From a checkpoint of a small image VQ-VAE: trained on made-up waving flags.
Rows from block 13 of the encoder, named by matrix and row number. Each number is 500 + 25 x the weight over its row's rms, rounded and kept within 0 to 999. All counts start at 0. Numbers have three digits each. After the name is the row's rms in percent of the matrix's.
# convs0: expand pointwise conv (encoder.blocks.13.convs.0.weight, 1920x320x1x1), inputs 160-319
convs0.1202 103:484480526533513534571534504496497522516517486470523471531513546497514499539490500477513487483555499513492497486524501460518474466502538503504514480470444491506522510474507537529483543488492501484470530504507492484515488485466479475482511502488491492524484541480496462485508534507495492504492505506486507522493512514510472528557523470533505489493498503490513453521527470498449507517481481495464472512534541515491477511518448471549525515462453530516490486448506513506520513553519503
convs0.1203 106:486505515515508491498507468480513500538512492479574510496477496553475486539547473519462482498513498502470501449509535546514523496525493496520478487450538516483458477511521483512511507473509517509531502504527516502505481490514494489477512475530508494493509485470557498544488551516467509563524527498477509529540431449497501517507491514531478537478504501498506471491493482463513506498511524515476531527493476513452516512467537540481465532482494484487500553480476491489522537485481500
convs0.1204 108:517470511478507539495530459492446483513480508498543479473483534471557491462537505477537494455487530465480488490540509519439492486488509497475510522511472503507481525502509506562459552464461515522467506521542524524500484499512536560444522523498479477471522548506484489442482492513525531499514513458517483513539495494497497489475511512555522460508501508510484522475510488481490448511509505534510494502497538496514486491519522487463493545570482525511475528500517434535459509489538491
convs0.1205 067:530474471499459489525521479462531489462465532522500541527500525479478502511499477544482506491469547502563549481450499481486528520494515508534482516522503521499459503523469474521505498497442498510494548488453468504503513479521502508502506516485498495486514514520543498480471485527532513461497516507473534545454512497479493540499503517463481466490485573442520460532504460476531507521514537493534510491510474508542476497496483487491487472469495483499540468484476545527513494475478487
convs0.1206 087:527475490505530542489513484462536467499507515521542468484477527489504475482492500446493515509464477532486493485535499522494462470506524516477453559533479493516485516446520508512484474523498444527502497536504449501483500518444484468516468536484456493493500455495498501456499485511510538503482532513480485528494459474478491527503504475499504496463466493526517519554497499507441461506516474501525497524509506508465478510514512517595508499472531527491538518504514487481473504485525511
convs0.1207 113:498524536502478489479522505460537503483502516466554524528484509463475464461490477474548485502503490486519481482545550483478496506453500538517513497511524505481496524520495493480518475526526486471485497472460469482522509480484492522489484523546446538518521527495491471487499533491489525497531492465494458500486475510490464492506485449539496453523495505466559483497533492490502523518441525516483535516503493506476484519496495514468541493515478495471462465450526497480528521490546475
convs0.1208 110:525484487503487476472471493496502484500470554498497490507463525487501489488462461537499528538503496446481544480523479523495524511496502487493497479550526427511470532517515483515495486476480510500477526503493538482518488487532477515498481523506488479509499507483522502477479513492526497506539511444499498523515482482498534492506521481490493518479475470490467492502478501514480522490508483518462504480464484511461506517517513489496506494516486479505475487503491544503443487497497470
convs0.1209 113:449497501465512511517505487525459495478521496521486486505456506473498471490495507510510539507505538522465485481535519509463474524526487488506480491456471475526522486473513482507497503545518492493526568502500471527467526493530509521504541511496486520523455497497458461475491529540493530528515490523477534506515508472497451494501537498484525484507475480466561520521484494498495511488480513491506538479545514507513485514484464471527490523482493507494546528500503531513504478493500490
convs0.1210 091:495468524506482474491518484512483539484545481519503468478540475469495564523552504505501470500506515525515520531480516485468490520528480477483520520497506478496449491486544553497455452468520453483500507481513487507525507505516461525513519530500486482507488464492523549475468459456507461452508526521514545483524493509459471444481518491556465468510457470489498489497472502522464524501474488508527487467481476474515478458505518460504537517503480438489504512484475467510484516476490480
convs0.1211 111:526477503507468484502523530479514531519469459496524511514479455488486492496525477501454466481518488540501541499485496501509504527482519554511491496463509467533542469537541526472449530507480457488558505521488501547499522498493484496509500482498529506504468507496524516505457472522531506485506527509486465504502524520507522503477517529502470502484518494514497521509477489512503522522478532513510539491500519494479533518521513528546488552502500556475508451502471516490492536481467552
convs0.1212 111:555530481504486521557496483494478532501495511503506543539535477505451523552496449478503487506510493481526496453478474515466521468493526488495543489524467547491481531556533543470458536535485517473507521505502562493475494541476471530535506510524516482500534503512494493529469480518495523477519516499513500488478500518497484477532506495553537461519495483498477518511542494469453557487525496510544515533490494441506483494489506478488523461509516491490521504481527520494498473524485510
convs0.1213 112:481486512453506528475540470494521549513485499539481446462466466513533508513507482493467502462501444482530507507509493500507495492507488485518519468531513486505509490506485499453495466513483490483539472472539453495527512480515530456517512494453491455507523524450531493514507526544484494518459517485446499487522471520506465521501521480497474498529520487518470533539557494487526484524524461490519513486499504530494495535461535481515502526469489521488519505473560540496476506524533480
convs0.1214 083:556525508510522495510482473517467467464480495517563502527463531478481492495503496504506469501525484486527510456502510508515507471468501476479507564538498486496484462484540547499495500513475465490479503474548514460490513514482480475498494505507501492552494539467527544474493466499497468536497527484488491454521510523471500492444510522469502439480495523498506536555507447470467546501488502499512428501490500507509467494490518520493504506524483517486521469421484487503533474509456510
convs0.1215 108:507503433516510496536507493500496527511484485516508470523504507499489515524532515510505507497485516515407546509528507489481494508502543521476568535522485492530513494500504478457501507513481452488476483513477538500501525448492506471486478530487512531467540498469499518538500470491474483465464482501496493531490488493510506452499495484503503487480495488511532488484490485527523532454469481488522519502536502465494547462508550463499435466472497456509499496487538495501500490486512455
convs0.1216 094:511499511498515458492483499538516495528478475510502498477503477447517544496468524516526467531481468480512514537492464483490484542466514491477501512514509529488525522499471528516503484540511526501459558492492516479518517494512519537436521537513549522501482501498475498498487477517533483541506499476517526490478500501478487504499474480526527486502500474524446491548465510507519482525487529525541484547475462494511532511475530503497464510540505504532508492497424498483545534482488462
convs0.1217 119:485492514529512462496491514516511526501503492486511497500489453507547481510514509528505500513477467565510511542505494508486513518510474477492476496505538466544467476492490507546475483471531458505508482454493482510477483546504548468478513493487474498500471482544477488502523516476514492508498513459455489495499467468501526502474494492537464476575475500479529537527540501468517482506484480513487481508497447459497524516508478486486501533510481499545530528485480499534480493453489521
convs0.1218 093:524512542506530476466483480499522522487535460544522458519486469515478479544477554519496475499487494507521502461475511500515476482483479524479517459487502511504499511538526514513469459537518495483526544504550530479516446497526546497490514502492509534515510540483498512471479506451499531515529509468473478480508497496520492495559455521509471472539505478498538514497482527507474468471484490524521451506496482493448556525533480524525573525497477538492500471458507477490523493527533486
convs0.1219 108:498515509519486521490509484496553486483477508496492516497487494493480491467564483497457509502507503485512516479502506507491529478466476508491482479510501492452476497500524496497488454472516527496484491504492504520469532470511461465468515514493507496458464457507483468500457530521528488510529486510478495512494500494521518497533548503457514514485528462528510537490492506563551452512489494498515512496474475486513518505516509558493533487434500495480509511519535522503477520518501539
convs0.1220 126:519506500484525506498513474525544511534467487503456529501454489489527439486513479482495487525536529485486532522491529499522546531517475521511505509515477510574529528508514493474501510487531501493531501471512499534509508492514502496457541525466505513521496513501527482496465524484542461449520510490502508519513487547471504534511516456514479505491526552526555465539473513496492485524498514503495485490493461487523482505503484502519493506524500509463504496509477511462505531489486553
convs0.1221 080:492458514480515477519494507526514524502500457496427506494515512499490473510489508497519524528516470500546515517468506520530475506545506485466484509453481536525490474520541516498498501497493516463498520521493530483530487502517476534494521477458545484509493469479535446483499498482513505497500524479547504523489498501483471498519486517485483466462496540464503496526487502447497502456501489495505524526473547513473524465559481470483535479511522525487524464468561413492512504521494458
convs0.1222 099:514498520531491480478501507492513483521501485544505527451481495544502488549491501496523513521481539501513548510491510519537486503525475513494526480476475519498491496524497457493533437452490491563482485486519505520481477454507505497457491517472469526484479532472561487510494490498478462491552491469526462476509515460512487533491499474493500496476522514488473514495462523490528488515511481540519501531531503450499486494511521467522531535496513475510523465481514525520506516523439542
convs0.1223 123:498424512509504497484533506501563541524501491481521544496489455498482495475500491507476484479508472487474527469508508466488514514490512528529484496449491495512504480495498470500541449518473496486505516484539509507528480552513496522562474535487487468512496514479475509513532491481476512525454479524479530505476504478487525527535486525525484515504500506514473534536525517492491540474497525507425504449504523462479476529468497531474479507461540503544481477522493522468497477475505507
convs0.1224 094:474512515522487475507558530535443520505479501517532499511516487532448539517526512475525540462467514467554535479487466516468506474502425455498480532501501492479502510498501500498487456534533487532485478528462498462469501525485543538480523492512501544550521468507513538507493519469493532465503515494508511505468477468503498485502487507446494528478479540491562455514550478527516522494490487422513469497487500557517510503517501488436583475506485504495516478500464508512522519477466480
convs0.1225 091:517461538532485541523483507476505489502515467494529491517534508500510505483521523440489515484509481470434514486486454470510561512518492494528495567504483489518475456494535497499495517534476461495463483542504491473503488494503513554496505478447518483534474486510511516485464555518484509472535489505515509500501503500511541517495487445531482496473535434514528557461493504510473510488481494484496503528500533502464503537490483474497531510468484524418523524460530513507518481497503440
convs0.1226 104:505499514516528502492509449492508508454511534479494507509502471508488492516466470524507507524473519426464526527467501489496505497510474503500522504508527531515525506509484505533473514504486468489496518494538537456512547516458506466499455505504534550524528491542478492487505468495500494492493527437485521484510517509473481524513509464496503522484492554504510488528513473495445443477500496487503504495485472443493497466515473538526527477512495498499497522448517496454495494495487489
convs0.1227 116:519484514446518495497477567479538498469480508518491508501478508527513531516465495531529564527535518537504498519483502495507453514489465548537490466489508521509488488503471522497524486517468476505453504459504510545527448479486445517492508517493504527500526515520554572495523486491520526494522495503516515491519515530518502513504496478510456483507511465490472497490487478532486504513565496500533483506497472537482459490488488522509536475572531513490508509483539512506498529480497485
convs0.1228 103:521512526532460472511479495524522512512516527529512509513523490523543554479505468439509476473500472464515463484500513553517509535500467480513510522500511519493528541479524502494482539499533503554500533461504449505488504527470509484569497508522524540492510512507498511512517485502476520482512510481469510504547524488496497535515548556497446490468534475517509532500525497484503540484498490515494488527545497520466473503486511516519471474489523470499482492492504483467509458541520524
convs0.1229 070:506523496487457464476502539512499495550516540517474547495500509506506454509523536491489515495503451484521490514532557506533462541483530475512480458540551510506492507472558520481510490472459472499550506511510499463499494535491539478470505511448495496497499438492518487433522483450514509482550459517464500536504499516514481477504480502489491549505515460526553503531513529492514528508499523523455510507503522480502511506498513526505464468530520477508480479493489478493515442509491523
convs0.1230 097:493485522489487482468475521484519534506485561477536501488450511460476495533529525502488471476483498497493507536528493500507523469529497498472520499505493530494493517505523533523507521502461477510477497486508497512546508531519448512485483519513512541475512485528547460501512551521463522514516508533469487489509476502483499507454470492495514500457454517538460482484478505507497495511466509537483454467482509478551521491492539536493461469529474529529493517468532492472485519464499509
convs0.1231 105:468506481514519523505508518552486496497502454520526472531476526519569482546499510485496551520478517465491511526523506510479486498500509462502506495531447506469520492512474443511525507505513494515479487481524500530477492470503482513487516513531533499529484501544556492512503498522453514507523499497451473495517515512557510480491485502522452498457496469525507536483506467466459477517514515495464518500457463513446507483468482523502517481477441493547517477550488485483496541501510497
convs0.1232 108:533500488532529484556538474513478497485497514462494558560467489474503530511496503488504477553500516537525533492468508510468556485504532500441494517483527495507498513498484493490493522524538489489482502466463492490476466552461492554489501502506512503499490490491540516489526510489530483506472505523473481536496517462505479442508460511501502457539471493491489515500506534493507463470484471535523506509486465540482504487513530475447534467542502458530495508514510493527530549507471556
convs0.1233 105:482478504519502513485506480455454491512519513529511474505513464451490494486527493485513524519493527477467450463534538537530481495525508530459537542491528461505527509553553518472515523511532488496441478532502493480508499517502506489466480503521486496527508494526459537522475473494507516552555500503516518492535526512470521518491492491521478502480505487489510479507461444574536505464513470469511501496523477501486504503460458500507447503497509531530542540466481524449477479551505536
convs0.1234 084:542524453487478522523471499482475514476476525492505466474476487525525502491514487488533484482504505514492477511527481513500550515510491485517524448528487528503537530530481462456474527529478497476529518540513490451462494494469512524462475515522516505506490476520461474496467514522525482527529510558468479511494476430497490493471520559508455498552539516464504482503489518475492516470534501496507471510518487491514507510452572467492528470488490488511492544508519498504534525490503480
convs0.1235 097:474550529451495485487491506544520548511500511526521483507454499476506493465510501513532494486495503493466500499460434532548476502472491507487484503519513519542540500510484505470524499522451528491510521503517500525507487495454466511507485489494434515473502471506502487485516455496551525494526499489453509508493539531508497427471497447461506459513575506512508518486491531475464505452520532496497448523486464518491522520509508535481473497480538494541531510542517522490514512508502477
convs0.1236 103:448519476518468479479508531524490515492473474552478466525532489489507499490515511445489489502508547492506521454478489523492463481564492536490475514508481505529514493466487481511507530510504491519543533481526508509473513537468477489464515503476472516492497480477478488535510479541499483486480496524520478574540517478514484507546505498516485499483475493530519487540489519478483491525558456449468491496546530494464521498482477481506497507460469503479529459504491515464502505519448483
convs0.1237 097:494507514497524490512531439464495498517489456510472497517446480504548491510506493486526502479486468502473500533506526438455513497497511477505506563538506526515528506517492524501466489512531443548470560520518489510498496504492525529459502516471524490496529522522555592490494522459497452493493501503523483510498480453527461497489522476549494501527502459457469512461512488498479488515545504510508487499481499513491463498491492491538491498501476494466538518488460496547481542507473491
convs0.1238 111:455449468512499479528505455515487524512456517528517440536495490510464497552523527509489502520508507516482473513506472512512512481495508486514491499537516546522484503443479484478460460488481530454484493519519528513462499487511507571516534504477482536507491496520501464468519510481447498476520508488556510524542516510492470487501517484501463496501500542510524483492474493487532459476495465482506497497513486509497460509480501548509450461495478510499486470551510553500522499477493461
convs0.1239 103:492456495474493502510505459521485499476511482523507512530484483526483494541479513516486521480472485524518506517535495495483501497491559505490486491490473442529535476498502507538490470520470537503487465517500493527478509519447487474493508486483490504481442554511519506487470502512529472483550503473483465538553484504477493503504502442533540501493537525503500476486497499514557438493523514541475493539567529514568548508501490528468514505485515482527528502516483526455517506511516513
convs0.1240 089:519521516521479536533488486522551507485530456491535512515532468490507528487486512501513503458512543450512482544507506472530503526491470483478492508489518510513529516524553499513502498510492547485514507560511466510505491457516488519465515509540462493509476525473496453475491542475497452532525507507489492491517520534510537518516478519490482461512455513462522529478469468502496507537497526473524494484491488477471496556461461484505478478493487488509464471477488531489500536534430528
convs0.1241 096:468472521488497505478498526510497484512505509483443486526486481531499479505517533462520465474477489488498498483495456494459530500517502464502433496482492482486501474455509494496532545528473498506512499479486521502451492492487479526504482482511489504509539494525569502505466521494528511492495486514427515543445500493475448520493460502520542463515538482509518490470458478514515482534483487533526494512488490506484526477480507465526432477568518498546458526502495481461525500562485495
convs0.1242 130:475510476466514511537497537511537480508472529540509478524505492513488487484473505505518553540529506502500545506494518506494500519544498480504541490436547503480533540519528521525564492461514503511478493487474511478489503522512499483507460506481518474498506512478512551521474486504474488533475500489533506519480491503482537523480464544493512462510509480468499519546520509504554484476495476538496489541456468513508451486518477539521525490495560520493532485497480491568467489557490525
convs0.1243 087:470528494483501531479533520493521495512502485464493468501520496471508515453514476511518484527506489531498537504484493509532497508523484482466497487534521509511516498512475514489522497479492452462509487506522459521501515498456522496529514462486494469523512493517496466483507472483477528458481457541546466511500453537507504469516507489438529504533507502499517502492544507501512499525483512505548492507536536489510499477504517525463492501513499536476504481504525571515543479562459492
convs0.1244 047:469495506505458499480472484449532495514478481523522455517508530511490472501497523515505547449550480480525472486493516491512499491543481532497490492471457464500465562496473512492508517524514489492500486458496471466538517498482499531499522489517540521463503500482482517525490540495488516538448515507537547460507506529495488485520489434480561524476500484492493495510524520479468473489507470505521504482476448522505504484486511494531533487510510521464496468511512485476476523510475465
convs0.1245 093:498486544490448537475480496494502504477491519501478485524487524491493527501478506525485507513485542475535479504505513473510485535518519478493503493498536490484521475479514499480499461495494490529516514487524488459513539533532441503515486498481509488510536495513523510524526518500509503550454517536512514435518527483568509532505565505469493534470466487509472482494542477482547528495519519495461493456473495488502501497469489493478528526448503524494493560527521485484526474452485472
convs0.1246 097:501518553528511455535537472479511492507467478491493519507522489476488514501488550472519466498492511491516519501498528504481523529514534489512550484509480544507508502525491485452491544491488512484502495464502525502516528493529486507446494503506465475472491508504526521529478539479481527483528540502501488491505519462477461503516479532475487581519457503531515527561493489518567525519503515465513503487489508486474538547501518482498487519465472540513531516528526500489489497459497522
convs0.1247 101:498491508528511495492493503511512477476508566522506525453518520558465502485508470484506475519549510499537489429497499556498485492551501498509493493496545504509461519521533503485487516461526517513476543505481507504518502459523480474559465508467485521502546494466558465486497485521545497476473435527548514509487484468520508504503505499501466518500574479495517526483501490505497487498507507519502461504530514474485484512476456538554524437564517466512523498481518505467509487475523516
convs0.1248 085:496521485533512517521506502521464502480510506502509505495458447532532472501462464502436481461484512500525468486529518488476513516459508517455505508466545485463476518461472495520491515520494495476488497467518522496465500478486481478479527512523510455462504529507466507494500542512536541481558484499512485491489489520497493487529514497491534489475492471512492498488505488512544500510479534482449498504497520474502491492466559465560519494527530546461499471472510483476507537497504486
convs0.1249 090:491515511531494530464472496521524497490508474513509511464464485530518486487493474476505516490508506514485498507496491466489514536500500516441491479515478485537531530506505513509535497500471525474515471487482484545495505500519478489454490524518549527538508532511540472487498527464533482481477486494489535490454503535492550471496492514495483463510529459474489478526508480461504528448540473473542460483506490502510551497514511453504506486543475528470502465493497477454504529492498528
convs0.1250 091:479489483524491514487505511464508485546436466543472488527471532486517510471481527469514489505492484534476531508525491507506525485484465487560510510556487517481524489522475426486543536492482522498505454482419485499510496470465521503512543504511493500529510499472488516452504474504514490495558519512504511501533497482488494505475500521528539544443508466524505489502561470522533485476470537536488484517543512475457516517494474477513484471532556475526478514507500535490523515453468490
convs0.1251 101:511517473469520487508485485490510495510498510482483491507497523504512471491477501541482540553488479506481492504477452505458482505460522498542525537477541492452502525486487500471491459507503463498501526498523480509536508502498475492532528508511507492486499481510495472480503474486539456491519494512479520525482531534506514509508499469531534493518547531559484549415465512468490490457475547506500476503527520468459511520526540478515538482515491471501476524481488508502503486503521519
convs0.1252 098:521481492494500533518524538506521529507543485539497526556490509471493491508510517493510466493511499479521521525468477472529497522552499528505494486530482458538486533525468485456518533469490489511534467496565535490508461517530538570464538471533524468519489508475485483490518478491463543479525466539464512513531494508516489501499515513505498484501496513494518484506502529496511477479504477525524474489502426469449501484528525470541552476487468493482497487480480515512516493468452525
convs0.1253 098:464471503524447527480550468508494513533464511525477550532516487512533472464507482526491467479518476503563543455443506491491508524451501508527458522478507532493509485470479476508502501553519516460480481470509471482498547501511490535497509518506483481536496516521513505497578514478507496497466539521468482539510528496477484488513514491477531522476466499542512514469521502479479486498491524515488534476502495482555470486497535462504542469477535517544512445493490533525481515498479501
convs0.1254 098:536477483518515466492460450517521513447519538517519503508505525506491486523501506511482458525489481534501478461492514494489489511492494536502488445519479516454548527433498489516493473482491467468537511504484465470565480453443488475500510537478461520508501491508512494527467454530477506465521515486519507486531512473459495524503503474496475489490488497495546470481514527511548495516499546509528503519522493526526515465502515475476500469466435534498491453487473516495530483489444517
convs0.1255 099:524466484484485485552486512476503496480480522484524491499486492498516515508499491509476494452524489492493508524539485513461512492468519493506532496485521480535519509495525509516505540509492511512486495510529515458539521520461544505451504515486525484476490510515505452480502535527468520492513464484453459495517499477549510521448515542553490464454501483532450471497547514517516486473516536535533513509522524548520518515547494543470472475492484525490452525461502510480499516511505486
convs0.1256 099:503527501478519543519474493479485495503546523490518490468498523452525527485516511480507548503523513499495466499500551520508541550526439495499510526552491464508549487567475506459473467485522460500529513511503460536494492541511508461511502505529549489527506463507463482526539510493541511509540485488445507511494520514486485496526487538500510483495529488518508506481510453498514510493488552480456490506540487439500523516525491491493483509491491483487471523518470531489489484510463522
convs0.1257 084:463515487517511483484528464480497459484475475484498494508514520475504520467505474496533491474527437501513514493481484522457487487479497499512478511486524535501537484495490501571471491472472497452479480560538481466448538486521468485458478501485513513475517486504514484458477455487489481477481501465466502481499511474491527487496507491516515554502483516470475496478488526526475536474474533494517476512474540546486491478472524553452491525490492494491475458512472494493495512506498504
convs0.1258 072:472507511494522491491480466512495527481530521525488486495514479524492468533534509524533546514522509495513516493557498481501484505469474510507523533491519529558488495457475465458503494550454455466469492501502511475499498484516502489494505480489548499472484514492505540508530506529523537513451534482485498517467528480530525488482501512493524523504520485548478487453501492532552538450491486468491479495487499508478554513452529463525514496499507498469489550444538507517479471464481487
convs0.1259 132:504480474441511498525531506502502463485478523511526516446520472487489493480480493529498499474480549495487509539500504511472491499523562495505496505484528506507537497504536474534475522493516516509488500564523525472497515533479483480513534528520517481478540532504465504474511493524459538526486503516474459521520502512491490519477514464487464551447516512475476467448527501492468445507507501505489532544547503526468515494499511516497453519526490513541456541493524459476524504486500472
convs0.1260 106:512537447503514523476532541533493459494485544523507518480545473504497501518470508504501497507467480479487488497468539552510496462526507507481453522472482502560497503516529519490492442486468508466502464491519465495506498490484466506506496513489496448545488508479529502477501447505521455510524515456551467474503468504474521510516491511535489500526488485481527504529507490502507506497464550509523509533510543483495512531489530452480563530442473500503463522467466480509480501509499480
convs0.1261 102:466515546519466477511509478496522499512517493555512492452521486529506498505478520516509495498472491496491516490473496488516463475525479521513467498503507503522475550463511497472454497463486493502520497506491504468511491505499458471483485454516456493498484523487541500481457537517473542546477516520493520463534520507461515487466514478523483492479523457495526517524485510499560495503529497493522476535511491535459495519508555478479480506494487549497519500517510468481478532501463495
convs0.1262 106:469460520467536507452523473507511501503483509490531501484496506541504522500481530501473498513508472486513479496498531548464509501506473531508475488500453477516519499521486466482487545468502488512479451512488546519480536496490486545467522519483491501513525512512495483498530522504520519421490463465498530476516483497491457442516448494508485509508482471440519485485509518507478529481546495521526504533478503505489477491516489471479504510513515508480508518527491513513501466529483528
convs0.1263 126:498505471491499497485459500476507520508521479496490480451492507531524546536498492522507497502496493533518500495505475497469455487553482510497530524500473519467506471498545482497524519528457507493553527515546490518529487497453496492549498509545500519478514438495489514530493490528490485501473544470496501487494484473521490517502514502495486478532510547488533495495490534469532496474496465491512499557449522531475541500511496512504467477501496524505508526531509505485522455493540467
convs0.1264 089:463465530492490478497528475512518525477526493531509485450537543496523515506526512539546454478497534529527493494511526465477507484475546503505474488495539514476499513488490527451492537466464499493461541485468512490463474515502493467493533535518481490526468503532524481502489502499481493492449482487518544504517503507470495482507514448498496533498485505481517529528477553525538516511474524500560476496482473520505511533545512454508485517482468505524505517491515503491517530517492510
convs0.1265 108:487496461510523493499507470491518492515493481495484486458483486474457494497475511533501482469517494485514505536483535475521534497473544507502508506534469531503491502468502470519481531502498499517523514458494492527481506530503519476508515531505481516511516494489495517535485496499499521479485531456494525519526549516493456501516472541498498489484518542519489477532525511482475466536466480469525486470506463490538550516512470532555539501491483514492448514485498517510475479473505535
convs0.1266 089:513525519517488507493498538535494485528497465511488499515453493470476522522519526489479510440505457479482518477486496462505462466500473452504489491479495487457477488512530480483487471490523502478532455523481439492499540473499516450530494463499480518488516485465518539486484537495489449488508481535520482513487525516509479537526502461516473505544549497484517517489485507495544492512522508508450495511518503536501539472494483516454512541504494528535492481494526551493483464512502504
convs0.1267 081:487475507536504498507541505525493474461495515487470439476448504483531491542520492463532495518531502514484532527496507491532492497481497459474485495508507495511477486496515457530472485467499516526528520477495544497507471521494473474504460515443507482449476480485508476503500513474522456507524506507518472473540494451514506495508469482473507497535493447520483502560524488538511534470495515483500492484510496495509529557488502452486516501519464511494515509511525465529503482499479525
convs0.1268 106:493477495485531511457482519517488534456493494456537532508472538522521481468498505503470475518510507487470487489505495492534471538467481507496499500543492487477462480464503496485543504542507476498499473433508565516517518538525497524496549496504493474484451484498527566499495548475485512504516513519521528539539513550528486490516497519547536487518509494459469523490487504591512503438481521466488459493503484527499544548534484525521489505517471517558493519515518520451525493498510479
convs0.1269 110:551510500438530497486497528496507489502556514464521475527516499523498540517533502539540522508494482509487464531505498480483510497497534492520453494512495493480520493544496471520484500506486501496499528520505506503535526459537487446562513519521490522495489531526521477526495497541498516483501475454500516503492511548551523496451507513503466522496487492512482510510467496499494529463491582480476514485480519491472477489486489520534495480482500546500475500478463500490564546509484511
convs0.1270 101:518483465490523472512518491541494505498457504509480505558516500470497493475516509515428489479548507514480473513515503484532520517524532503502502521489520490473503506451548481500475470526494478474530463481498517501536544500553521517470474554520508520492529497478514515478483532513487512540501502499534483500518464501476490487467504475482502490491477528480489490512503480489496470508455520518524498503506505507549510509514491473500484530515485450487486517489553538491520521476498532
convs0.1271 093:539491474522503480482506479523514490497522532487483483487510490511502504505464521532472512491514519460502515498481466508428502525516532506512483507496503480541515505492535490505398490496462521526509508471493484511492493507494501531516446475486510495452505495465513514473465529489521483520519543503488511488523477484515519466491501516520468522465534499530530503471508555478515484483501501490517483498512503514477512516533481503464514536520457517508483508418495437495492468489525537
convs0.1272 088:519486501516461514490491485508502472477528459465541482493517509503517505515476517504520532475516481484478493485516516499507479515487462472510531518518507492451476522500517520533502497514472527478502529483506458479466508600498513533520447533480537504502500504494459475470507488481494490547508505536486508500481517534490517487500503496495500508493535505516483534509470493464522535497466496536467467521497494493541494491521485511503511467511505534508499517504471504490485521523459470
convs0.1273 090:506523502490477484491483505515528487505532524527491412532440495485484530468508445462469467454493520483472494501528465517490508532492482497526486486519484507472511487498537511512493491478525523532502450552521527433515505508474534533495474557479499502505507434503529508478456501474490452491529524539494494521542491494513508491441464512510489498504477511581496493505524529484515486521521498505503538526511482508489529504487453508473503554536519486501494497522513492500517511486512509
convs0.1274 108:500467487472475472485473476472525500495480441478519491533469490558508455497498524484452507531465469523473453476513555476492541518488501508523440511447464469536517479533493495495475455508513492482494462465475509494512515497510504493518505493512529470499507484528524499502491530530470498502538422475466512433472473541518482454458525531521520447510533503475520499495475492475501507496497484469495502523476513476504484494529505528540486499495522470504507507523462504479476476490508497
convs0.1275 095:520488494514502537501501495522473455482495560511511502530524515529503480491479490525475492509472522503513487519499488518463493492544496531477473502479487429500530500537495496544525481477477534518474504523480472497510544479530480448465491474549416513492486509482501537484491500476474504509491489465501476525509495510511471520479539520464508553516508515516513509490465476461462524502520518531508475497522485518519488531530513503513526460432494522535515504524529515493488502542552480
convs0.1276 104:560462515507507542508487547482528479493496489459480489489513528547523467506474497510490502516528488519529530563474497471530512496516507476522480484465523489492514487568485476490509522496532495554522460475480513510486493499483490487535487488528500481495504554515508557487470487554535478511455500508493499474523540503525472542510489488523507524500504479474491455516499491487544507544531548496545508490506507480441435502488500498532493493542528491494480480506505499471444520497459504
convs0.1277 085:489459521503497478495496480467516511467524512493504466490545473516494488484490510474490484516501521490541498506525487482522533455519515506517468520485509509486498495466492535489510486499485513494493502495520496532520487488491505515534475527550526523477504515493525494549465497483461537532546494516559495500524467493487502484442483495525475489470525490521490515473484521510519481490518473511439542521483540481491513476492472492523519486517509509532507515541505517513540493497504529
convs0.1278 098:520501463468497483523508495498491519519486521521532474532529534472527531499478477519499489471538501513491543475544516498502479514463562498510467495487482515480516462512540510524469481500530473497449488496492510503477444505510492511479493524520492499457571513506531500472536522478547552481468517515488533500496515492513507513534499503504468517512516525514514533449547486512478455553564534517509522505489500520518530526488489495472503489517481513472487525480456569514569541495496480
convs0.1279 094:513545450534515523500513466512498522516485467487496481566499503534463504498532460484498508520494467488538427496531508490482542531491472498493556476503504521544484501461513535506505490504454469456512542505486457479517501465535536504493482488486527512520538523521511458474494518483513491477505516519486525502473520517533498524492509535556518570530544502516498502498462524547469471468504496491471513504447483503539491495502521501507513547507534540513489489509492491527496501480484485
convs0.1280 122:518496469552493462490470505484492550507491513513535531445503516497522496496471522488464516464454525452478465494514469510511475517495476501508488508483493508501543516486503510508482458537495515513497524534498537482507483503508465515541479512555508490504503472516484508509490542494538471504494524478522488520474501510503508516531486469477523511524483493514511491491530498517533478468474478531492516539482448468478507534520502533506510504521463508426489496461527513452458483495493484
convs0.1281 093:479451477479521456499500484488501541451525521514503521494539546500499476508505490516529516536501529490533522472500486522499491501552509529492508522497514528519476490527501485496504474460473503484504496526504491456510497466492522506516508577485502430492535520480540510473520505525492489498533491521496549534522537510491538526497455482449470453500500580452460529486499496491524490505508502535474457495502482493501499495473544491463496493487521586494450511528487462493482523457471500
convs0.1282 111:501508504501535460487527500494518484575500529515523541478491531533528508482532507500491479485531493479474464509473490494511474508490493498549466511500487509536506503486528496512507515457452529484535486555478496434489513519494471479521552508529547489524483487509489497515505499477462547533488516508544517470525506524489508482476481457505505510528490501465543462530467459539544450508475496495490488492504527554476526465494532517520527481522508484482518515511541515496489523498540481
convs0.1283 127:499542485538491493520542523518566503540454488524525505513483509441504507541498505493489490455508490493538481480466503509456483441504508492487495487482509448531479461506492511506484541498459541472519491494480502518454521513523511476508493517502495511524542498474492529474459501513496490461502533442514441494485485526541502508478513473555494506488528519500538469508563489504517512534491551468507468471510493540493479538527446471514508520492481491479491474483488552479505529505504442
convs0.1284 079:489543536493492494444503496476483499502519529506492478499524484490463523462520495490500494505474519512482476510483517526490452481488495524516479507507493454513484544506489529496485518547489478494525513492512522440522465497450463524537443490504475484528487501533492490502438487473549477497478518574478473528565498478481503493546513503535483495521472484456485513490482481451533532494479503535511511520446522495490483496515515512518510512479457498473465509529470487539466462498515511
convs0.1285 125:501500503481457522520491505506483523459488496532505513500479487551467462445468554488503513471508497466512534513479512499517464485515440493544479548494475557467487503514522495535504482458551471487507476519485467544464484501506504513498527524495485490515493488498486544501473474489545490488528514494474479452468543459497519516488508528486493546533515467508501484515509515506520524482499511533536460507528472508490491508501499489504511440488523487490521515505524473503529482504493510
convs0.1286 084:518527513514461514503502458496532497524481480481503504481478479484488493531500494490517520510485482541483521499540447486471525471522487505499515510511455487464530485509541494451519429536502460543486494444522479494492497482511534525501487476492490484520498496534511514488487495496492502467481492471492447542513515461521494512464556467496515487514467493512489488509477475475470465541452479533496500481559505508524522506505472538503522491498477501503528518524509462516451526514491512
convs0.1287 083:504513474501542454513506501511487567484501485475487504486491515552453501550458449493502548488492519485447524508492470532491495472460454491524518494514479540500481495505515504549474461472492481534493508471490527486533514484521488483543477546498544502498504512480464510539493535524535528430479531474515462508462508500467514517462499516495509526483456510508529478447470479498511537497480498508493490498467480519506524470532466508537549461523530482560487514499510482470459482511516504